Weights of a small audio captioner: log mel input, decoder layers 6.
Rows from block 12 of the audio encoder of a small audio captioner, named by matrix and row number. Rows with one number belong to one channel. Each number is 500 + 40 x the weight over its row's rms, rounded and kept within 0 to 999. All counts start at 0. Numbers have three digits each. After the name is the row's rms in percent of the matrix's.
After each channel's rows are labels from the 100 clips, of 14976, where the channel reaches its highest value: "top examples" is what is common among them; "peak on" is the class under the peak. Only what is clearly more common there than usual is listed. The data: short pieces for a synthesised band: melody, chords, bass and drums. In brackets: how many of the 100, against the usual share in percent.
# sq0: squeeze pointwise conv (encoder.blocks.12.sq.0.weight, 96x384x1x1), inputs 128-255
# e10: expand pointwise conv (encoder.blocks.12.e1.0.weight, 192x96x1x1, transposed), outputs 96-191
# e30: expand 3x3 conv (encoder.blocks.12.e3.0.weight, 192x96x3x3, transposed, each kernel summed), outputs 96-191

sq0.90 061:402492484503500499497500440500500499499502501497500500497502498501500500501500498501500500499500494498499122497503501500500499499500500500499500500500504462500501498500501501500500500498500497500499501504493486513495502497479479499519498495500341500500391500497499497503506500515499501499530502500492500500500477509502502499500502550519499502507500489500500499501500500500421501544504
e10.90 016:504500502499500499501500499502500499499501499501500495498163500500499501497504503510500500502503501512500504499499505502500500500499502492498500498499500501597507500498501516500500508498496500502500500501499496499500500500504500499501501499503500500501512500500502500500489498497191503503
e30.90 088:510529545454484651530503498486433470506466511504511505515492489498511487512488516479517513500481490457512494535525460581526499477499500445484529462606503454549504504496472492482439493502522512516513495459216501499505502522551482504505453489514499499505483499455487518512471524512511544509
top examples: tempo: 130 to 140 bpm (38 vs 10.1)
peak on: no chord (73 vs 26.5)

sq0.7 272:500500500499500500500500500500500500500498500500500500500500500500500500500499500500500500500500500500500500500500500459500499500500500500500500500500500500500500500500500500500500500500500500500502500479500500500500500500500500500500511501500497500500501500500500499500502500485501500500500500500500500500497500501491500497500500500500500500500501500500498501502500492500491500500500
e10.7 226:500500500500866500500500500500500500500500500484500500500499500500498499500500500500500500500500500498500500499500500500500500500498500501500500499500499500500500500432500500500500500500500500506500716500501500500500500806500500499500500500500500500500500500500500500500500500499500500500
e30.7 092:478507469504429374486513500510546502511446495488470484514491494556538493504475487510497510472417563494492547498494507499503438496522500409525460490536615497487489483588510503496527463430435545424489502536451516502494502506444487468463436503492523505492491485502527509569505434472523354369
top examples: tempo: 110 to 120 bpm (29 vs 10); tempo: 90 to 100 bpm (26 vs 9.7)
peak on: no chord (89 vs 26.5)

sq0.0 089:501498503498500499501500501497500499500500500501500499501500501501500499499503500502500498499499500499500500499501499500500495499499500498499499499500499501500499499500500503500500503500500500500504502501500499419500501498490472500497501500500549499500506492500500501500503500499501500488500500500498500500496499500502500497500501499499501500500497499500500495505500500500500500499497
e10.0 007:732500497505502507492496497507496502500498498556502492483495490511491505495492498502500502493509502497502503506501501488497501500492496517502502493502497759509503498472500501500500505504515534495498502501506542511500496503515499500509693458497500501499494501500505500492532661638497501505
e30.0 138:502501397457501499258494512510518499508502499498482487500503466498492494505499501498531503500323537502532501491501502467497501547502500459506501472455512505498500506503462498502486507499497508500502312500474467500501503501492499491394498510457500439484504501492503512541503503497510502500
top examples: text has "muffled" (49 vs 11.5); bell-like (39 vs 3.9)
peak on: no chord (62 vs 26.5)

sq0.15 067:502500500499500500500499502500500500499501501500500500500500500446500500500500500500501500500499499503502489501498500500501500499500505500496500500500499501505500499500497499500500500501500500500499565499498500490500511500505500501499505501500500502500502499508502500407501499459501500500499501500529500500566499501501501500499416500502500498502499501500501502500500500259498447490501
e10.15 132:485500500499500500500500500499500500500501500500500500500500500499500500500500500500500500500500500500500774500500499500500500500500500500500500500500500418500679499500440499500497500500500500500500500500501500500500500500452500500500407502500500500500500500500500488500499461496500500500
e30.15 077:497527415505481427580585489491487493475508487510498580502476430512515510523498455497495491500496479489537625542511522478497463443550500592419492519481488492555526448503523505381545486541510485496491498532490466511437498482513501520361503498482523502495469493502462374503495467447487499526
top examples: clipping (57 vs 8.4); text has "clipped" (57 vs 8.3)
peak on: no chord (100 vs 26.5)

sq0.76 040:500497502490498506501499500501497499499498506500500500501498501501501498484500502494507501500498498500500501501502496498500497501501499501513501447500510500499485501500498501502500501500501510500496479501498457499498509500500526500492463500500489501500500499510501467501501500508501500505500499500502501500362470499499503501500387499800505505497499494500501485494500498497574500503491
e10.76 020:499506501498500500501498492472501502500497500450499501500497500500441501500547505501499497502496499500501500499500502500501499500455499503500495501501498495497500499501500501500500501500498501500497500502503499384498498500497498502500498117502499469500498499500498500501551495494497499499
e30.76 075:459496497493411492504545500482523516517483493510487542488538450486486501519500506474529425500514512501373497428511573408515451437476500517477572482482500494452464512488589500388522632563517511479465475493473500494503505482561507500493426497414481520481563517427500449495506474465499478378
top examples: key: F# minor (83 vs 4.1)
peak on: F# minor chord (73 vs 3.1)

sq0.58 060:500500664500500497499500500500500498499500500498500500499500498503500500500500500501501500501501452499499503500501500500501501498500500500500500507500500500500500498500504500500500500500499500500477501503476500500500562470499498500500503499500500499500596498501535499501495500502495500500500500500506500500510499498499499499500500498502501499500500500500499402499500505502474494502500
e10.58 154:500500371493500496500500500500499500500500500499500500500500500500500500500500500500500500500500500500500500499500501500500501388500500500999499500500500500500500500500500500500500500500495500500500500500498500500500502500500500500500500500514500500500500500500507500501500500500500500500
e30.58 079:489515508458501454509501494497505510480516441480503500514493413484499496506570447475478426500511518498488503446412509527514495424499500499508490498511458485492453489525491536468457544474505485500371399492402507493610505493494371401500429486493505496505491503529536492493482508501500538537
top examples: muffled (low-pass) (95 vs 11.5)
peak on: no chord (100 vs 26.5)

sq0.32 034:501499500499501500501499501487501506391498501502500505501497502453501505420499501497505485501443501339509506497430499500500500501501498484504504498500505501498390502500495501490500498505500500500501502499509506494499494522503496502501500499500489500500502442453497499481502500499559503513510499500477503500498503512545500504502498499511408502532520497500499496500500500456516502501443
e10.32 010:559495498499502498504501500386500500498487500503501501500494506502498489500545501487501492504499498282507510483499499500501505500499492527498347499499500372499511506495187553500500495499502503499499506497504501502500503504503501504498504502500500499500506500507504500499515500497496499495
e30.32 097:507434451439511515489508506505404485529534518516490505439494501494496473471483488462525504500479480496498472516458503446508357472500500511555572446501512538473421520509498465476545462483506506454470426462547500557462515507497493500491512459467499526465510512388502449515495501480506454496
top examples: bass line (97 vs 64.5); key: E minor (48 vs 4)
peak on: E minor chord (36 vs 3)

sq0.59 240:500500502500500500500500500500500500500500500500500500500958500500500500500492500500500500500500500500500500500500500500500500500499500500500500500500500500500500500500500500500500497500500500500499500498500500501491500500500500500503500472500500499500500500500500497500500500500500500500485501500496500500500503500499500499501513500500500500500502500500500500503500502501500500501484
e10.59 155:500500500500500500500500500500292500501500451500500500500500500500500500500500500501500500500500500500500500499500500499500500500500500500500500500500500500500500500500500500500500500500500500500500500500500500500500500500500500500500500500498500500500501500500510500769500500500500500501
e30.59 094:482480479458547477495649512497501465504519479490512499492497497464496499584471518503509511500487516496426491417529507468500507493510500484548512502517498530506481503557524493508565493490467526501506440496490443491507455643498427454498472513479501534494499493511485427432529528461509486545
top examples: kick (99 vs 65.1); drums (99 vs 65.2); open hi-hat (40 vs 19.5); tempo: 70 to 80 bpm (26 vs 10.2)
peak on: no chord (53 vs 26.5)

sq0.67 169:500500500500500500500500500500500500500500500500500500500500500498501500500501500500500500500500499500501500500500499500500500500500501500500500500500499500501500500500501500500500500500500500500500500500500498500499500500482498500501499500500500500500498500500500500494500500502500500500500500500499500500500500500500500501500500499501501500506503500500500497500500500500501500501500
e10.67 085:500500500500500501500500499500500501500500500485500500500500499502500430499501500500500404500500500500500499500500501500500500500500501500500500501500495500500499500499500501500500500500498500524501500500500499501320525500500500500500500265501496500501696500581500500500500500448500498500
e30.67 070:503511513511468532490474514500504506511492532503506495466414472530551451480607482483491503500534503501450501413548601470490559504511500502512516473498489575452488613487521494482509570487468617497521507530513464500490532463467487411499501461439513525601515470464517573499513460450604499498
top examples: key: A# minor (48 vs 4.1); key: G# minor (35 vs 4.5)
peak on: A# minor chord (47 vs 3); G# minor chord (34 vs 3.1)

sq0.79 055:482501500497500500504500496502500498500497469503500500504499507500500495501502501500421501497507500499502684482500498504500502517499498501501499509500492496498501527500499493498500501502501499500497501497499611497498498499499498500500504473500497500500500497499500499504504500498656437500502498500500500500500510500493500481499506492497498472490499433500500503501500502544496500428497
e10.79 012:525500496501500526498503497502503499489510502496504500497502496507501501629501498471490506486500498499489499519499501499504500500501497500502502496499508499500499502495498504500500458513165456503500500490431535503500498500500499497510511511480501500498497500496505500501499501506825485501
e30.79 112:480489512503486496524505485487503492505480499503471458569512509548499510505509474448498486500476480500471503501543513330488513495504500509523490501450499583511516486515521489534512491476489457464494492547748485510507498523494503480485470504436487494498490501496566482519501499460490485459
top examples: tempo: 110 to 120 bpm (42 vs 10)
peak on: no chord (67 vs 26.5)

sq0.63 025:499497500504502502498499500505510503468501708496501500498513497502501654547503490501499499502512502502499520496466495507500503498498345575514497493501489499355545499501488503503501504493497507500524499586533500508500243485498503491492501499500483511500551496504495493493516500497505498504481500500472500501500502514336498498500485478502501511433501605500495499501501503429497501494574
e10.63 053:500501500500500501500508500500501500499501500500500500500500499500475500480505500500498500499504499499500500501500488500500502500481500501500500507500500499503500500500500493500500500500490501500500500501499501502500498500501496500500500510500500500500501500500499500501501486501500499500
e30.63 067:535531516575485459519622510503544509498453545550579479486527530540555510511505477484480449500498481505486493445503505480495540438464500585492479530479487508493521464513367521440469584566483506512435491451503512560492514485518597540495527340528461512433501482482491486473549516489463458461
top examples: tempo: 70 to 80 bpm (30 vs 10.2)
peak on: no chord (63 vs 26.5)

sq0.27 057:504500499279500497499499507499500501500489501500500499499500500486501504496500500391501499503509495502501500497502498499499500496499524499499498496500500501524496496500499501503500500501500499500501500501501502497499499502498501500464499496500500250500501500500500499150501500225501500499509525500508500500479501499500501514499509503502500539501500523500501499509500498501501495502488
e10.27 011:498501501505500498499498509493496498500503495495496495507500500507501506505495500506538513503491502499526505509502504500499492500500499494497498641502502501490506499501497513500500536498497499505499499499621446054500660499492497500495497509500498492499502494501497500488497526498500498496
e30.27 093:498539502520493452508512461568498514487492493497518489502473497503495509523527515437489519500390500496502487502497489493448453451510500483512371419498512497504457507519492603501489465523493519547561500588483505511499487445496496508474506512373506506493504510482500449497541508500496605550
top examples: key: D major (40 vs 4.3)
peak on: D major chord (36 vs 3.1)

sq0.1 242:500500500499500500500500500500500501500500479500500500500500500500500493500500500500500500500500500500500500500500500500500500500500500500500500501500500500500500500500500500500500500500500500500466500503483500500500500500500499500500501500500500500500500498500500500500495500500500500497500500500500500500498501500500500500500500500501501501500500497500500498498500502499500500500501
e10.1 173:500500500500500412500500500500500500500501500500500498500501500500500500500501500500500500500500500500447500484500500500435500500500500500500500500500500500500500500500500500500500500500499500500500500501501500500500500500500901498500499499500499500500500500500500500500500500500501499500
e30.1 081:554513549480547465501452510523513515503491442550511444502479433525451476547547517505549496500491504507526495538524527475503502460517500501524495502518452480541490516504462570489493371482467491545512410489484479519532487484454484554561501532422499455528515527481481413510504505514509489475
top examples: tempo: 110 to 120 bpm (26 vs 10)
peak on: no chord (83 vs 26.5)

sq0.65 036:498502500498499502499498496499498519496498502500499498499399500502499503500500501483506499511502495500502502499499498500501498500503496499519483501499500499496500500499496511500499499504500499500513497503498502499502469498497499492422503500500499506500500482507471502498505500512530495497545497500499500499497495477689498508434479509497518494501493501500502496495499499500501503498506
e10.65 008:508500468509503503498541502489500498499505496496524503506513496174497505503495501500503499452498499489471555518498492502513450500497494482500497503498502503498550503503503517500500631514511499517496502505516480491500507503499498504499498501500518597496497499498503500499498501506504499497
e30.65 102:526522513437473481501572441496501451503486502479443497513512503525500558525606491504499516500446493498499521528498500450570492494504500445487528495410498482492474474506554540480533487521494505607419426591399479519488546516444501513496448515500476427501521493563488469530507458452564474504
top examples: tempo: 90 to 100 bpm (55 vs 9.7); tempo: 100 to 110 bpm (33 vs 9.9)
peak on: no chord (55 vs 26.5)

sq0.68 153:500500500502500500500500500500500500500502500500500500500500500500499500500500500500500500500500500500500500500500500500500500500500500500501392500500499500500500500500500500500500500500500500500500500500500479500500501500509501500494503500500496500500500500500500500500500500501500500499500500500500500500499509500500499491500372498499501500498500487500500500499500500486498500500500
e10.68 248:500500478500500500500501500501500500500500500500501500890500500500500499500500500500500500500500500500500500500500500500500500500500500500500500500500475500500500500500500500500500500501499500500500500500500500500500500500500500500500501500500500500500500500500500500500500500500500401500
e30.68 102:512512501541616481247492515487507419494447499473495474444496483507531512454577507497498487500496512492494505501497458469486479551481500542434527402501546467520509481503528477508466476500540555501489447549540515541517502497569499468508433506445490487518495532528465503505504461517491534447
top examples: saw pad (54 vs 19.9); key: G minor (35 vs 4); melody instrument: saw pad (29 vs 3.8)
peak on: G minor chord (29 vs 3)

sq0.29 183:500500502496500499500500500497500502500500500500500500500500500501500500500500500500499498500500501500501498500500500500500500500500999498500500483500500500976500500500500493500500500500500500500500496503500500500500500500500500500505517500500500500500501492496499499499500500500503500501500500500501500500493500500499500500500500500500500499500500500500500500500500500500507501516490
e10.29 140:503500501499500498500501500500500500501500500500500501500500501500500500500500500502500500500500500500500501500500915499501500500500500500500500500500497500500501500500498500500500500501500500500500500500499500500500500500500500500500501500505496500500500500500500500500500500500500491500
e30.29 072:500466485432470525469503498500502485471499528496508442493508439508515592472465499481467485454477557500473486499534444440610376486484500457454485458476520498494483505531515502427517331483512458461442476554497530501547450545434431500533357525405526543510515523535519471564491519515537515502
top examples: key: D major (88 vs 4.3)
peak on: D major chord (77 vs 3.1)

sq0.4 139:499500499496500501500500499499500500500499500500500498500500500497500500501501500500500499500500500500499500500500500500500500501500500499500500500500500500500501501500500498500500500500499500500500498499500502501500500500561498499505505501500500499500500499498501500498499500501501499499500500500498500500501500500500500500500492500498499500500500499500500500501500499466500498501498
e10.4 042:499499500482500500501501501501501499475500501499500501500502501501484501619498499500500501495500500500499543479497499500499492500497470499500500500498563104500566499500500500500500513500499497477500500501502499500500501500500500500510484499484499500499501500500500502500500266499501501494
e30.4 084:492381487523512434514552515511475503505473497510500476521512390501489416509491443429564483500473503502530517496464561521508493479547500522504495524522499501452488476520529496502598489502501519529504488504487473555555503510531488474481484516509660504476507489512522485417498519473509540477
top examples: tempo: 90 to 100 bpm (34 vs 9.7)
peak on: no chord (86 vs 26.5)

sq0.69 204:500500500500500500500500500500500499500500500500500500500500500500499500500500500500500500500500501500500499500500500500500500500500500500499500500500499500500500500500501500500500500500484495500500499501503500507500500499494500500501505500500500500500500501500500500500499500499500500500500500500503500500519499502499500501502500500500500500500500468500500500500500503500500498500500
e10.69 261:500500500500500500416500500500500500500500500500500499500500420500500500500500500502500500500500500500500500500500500500500500500500500500500500500500500500500500500500500500500500500500500500500500500500499502500500492500500500500500500500500500500500500500488500500500500500500500500500
e30.69 068:519508511506513473509499502463489509435507455499475464437459401516543440497504450504483479500480483518454517528489383506490511503482500496503475536517453497579507517512508518457482498512491257490416507499490484485463498454400486471484442522443459544491476501467567489522465445471558471511
top examples: key: D minor (88 vs 4.4)
peak on: D minor chord (85 vs 3.2)

sq0.18 269:500500500500500500500500500501500500500500500500500499500500500500500500500500500500499500500500500500499489500500500500500500500500500500500500500500500500500500500500500500500500500500500500500500500497500500500500500500495499500500500500500501500500500500500500500500523500501500500500501500500500500500500485500500501500500500507500500500500501475500500500512500500500499497506500
e10.18 229:501500500500500500500501500500500500500500500500500499500394500500500500500500500500500500500969500500500500500500500500500500500500500499497500500500500500765500500500500502500500500500500500500500500500500500500500500500500500500501500500500499500500500500500500500500500500499421500501
e30.18 086:501532518463470634516470483488417527508451498501505513502490505498530492495492504485531511500459496440500489563521490536505515508472500457468516544509520488469483498493498487554413467502551506511506503494303466492503503496463482500445489485511500506496481497496489520508447519497562528589
top examples: tempo: 130 to 140 bpm (39 vs 10.1)
peak on: no chord (92 vs 26.5)

sq0.13 072:500500499500500500499500500500500500499500497499500500499501499493501497500501500500500500500500499499501500500499499500500500500498502500500501501500499500502500500500503499500500501500669501500500500499499499502500500500443490499502499500500500511500499502501510501496500500502500500500499500500498500500499500500500500502500500498501500501516534500500501468499500500499503499523497
e10.13 043:500500500500500501500501499499501501500501501483500501500500499505500353498500500501500510500500500499500499499500501500499499500500502500500499502500492500500499500498500502500500500500496500500502500501500499501486500500500500500500500468501494500501896500672499500500500500499499497500
e30.13 058:498435530439489513486489515473510473514500514500507482421454476529507463531552481446505503500515506502490491433545565461483572503510500493524514393483501544433476535484514461488509501498474555493520404524508470504428523509552488440475494478428517492604505477462501548499476483464601488505
top examples: key: A# minor (47 vs 4.1); key: G# minor (36 vs 4.5)
peak on: A# minor chord (46 vs 3); G# minor chord (35 vs 3.1)

sq0.47 123:500500500500500500500489500499500500500500500501500500500500500498500499500500500499500500500499499941500500500500500499500500499500498500500501500500500500498500499500399500500500499500500500500500494497501494476499500499500499501501504497500499500500495493492500500500500500431500500453504500500496500500500500502500500501500499501500507500500499500500496500460500484503503501500500
e10.47 174:500390500500500500500500500500500501500500500500500500500500499503500500500390500507500500500500500500500500500500500500500500500500500500500500501500501500500500500498498500500500500500501500502500500502500500495500500500494500497500500500500500500500500500500500500500500500500500499500
e30.47 107:511488456466488503502494491487529535401494446492504520517494530499450484516493555512510397500498482489501567522527459454489504506526500524455483483489524439499498415492469531498502500518476540497459501438489509403437444476502494512486500519506509512483522503450447508492519491483494531561
top examples: key: G major (48 vs 4.1); key: B minor (35 vs 4.3)
peak on: G major chord (48 vs 3.1); B minor chord (34 vs 3)

sq0.14 073:499500499499500500499500497499501500500499503499500499499500499500500501506500500500502499500502500500500509498500500501500500497500502499499499500501490498502506499501501506499501500500235499500503500530502498500500500502501490501499507501500514498500500501500502500499490500500495499500500499500500500500598476505500500500501500500499500500548499499500502500501500501500501500485508
e10.14 103:500500500500500500184500500500500500500500500500500499500500166500500499500501500503500497500500500500500500500500500500500500500500500500500500500500500500500500500500500500500500500500500500500500500500499504500497483500500500500500500499501500500500500500478500500500500500500500500500
e30.14 061:519507495506508530502498497488490506434503467503479478448479397515529497496538443501476371500470491513446508543491431475493516508492500492505478533461495498584512500534509536479472481511492189498421494500478485488476546458466488516447440517487461527493447504502566487502466463473548462505
top examples: key: D minor (87 vs 4.4); organ-like (27 vs 10.8)
peak on: D minor chord (84 vs 3.2)

sq0.50 044:500499501501500500495498500502464502501498498498499501497499499500499489499499533498631502500500488500500505496501501500500499499490500502500501472499500500500499499499495500499499499502500499500504342500497483489501501501628500501495502522500498500500501499512325500498500500502499497436790499500497500500486501488503499501497501495499512506496496502500496501646500527472500500454503
e10.50 023:493499499497500493500500499493500501500501500499499500500497500499446500486501502502501495500490492496496498488501500500501497500459500502500496499501490500492498499501499500497500999499499500499499500509501499497500488500499469503502499499500501499500487497499500500500502494499491502500
e30.50 081:480465488422443471481553470487511501515571481480488538474482415463448495503505479448504463500474460492478629489501526493529476506469500485497495429507510451467497507489547424394509533643519497531487475497495463479506519293506516500516437515421474553483522518441506452505498487319501482481
top examples: key: F# minor (82 vs 4.1)
peak on: F# minor chord (72 vs 3.1)

sq0.89 205:500999500501500500500500500500500500500500500500500500500500500500500500500497500500499500500498500500500500500500500500500500500500500500500500500500500500500500500500500500500500498500500500500499500478500500500500500499500500500500500501500500500500499500500501500500499500499500500500501500500512500500500530500500500500500500501500500500500500500500503500500500500497501500500497
e10.89 300:500500500500500501500500500500500500500433500499501500500500500498500500500500500401500500500500500499500500502500500500500500500500500500500500500500500500500500500500500501500500497501500446500500500500500500500500501500500500500500500498500500867500500500500500500500500500500500500500
e30.89 100:453498490498524507512495556449490447442527446503504467503522514494470499495527495512604480500489511498504510509499515455501508492473500479487441508506578663466461558491504471454507488506555476553486412508497499522523483501426489485485504443508469532487424489506499462375499499498500423517
top examples: tempo: 70 to 80 bpm (32 vs 10.2)
peak on: no chord (92 vs 26.5)

sq0.72 127:498500500500500500500500499500500500499507500500500499500500500500500500500500500500500500500500499501501499500499500500500505500500502500496500500500500499502500500500499500500500500500500500500497546500492500488500503499500494500499501500500500499500501498503500501483501500486503500500500500500510500500533499499501500500497478500501500497501500500500502500500500499401499461487501
e10.72 068:456500501499500500500500500499500500500502500499499500500500500498501500500500500500500500500500500500501614500500500500500500500501500499500499500500500348500608499500350499500415497499500499500501500500502500500500501500373500499500327505500500500501500500500500411501499429492500499500
e30.72 120:496515402502487421539553482480493495487509490507498566498431495508521504508500504496503490500487474489502539515513494477490493454485500496469491517480493488638536481571523488440528524547489490496464499501499451493467495418509492485292494447478485501494480498493470263511494482495469500533
top examples: clipping (58 vs 8.4); text has "clipped" (58 vs 8.3)
peak on: no chord (100 vs 26.5)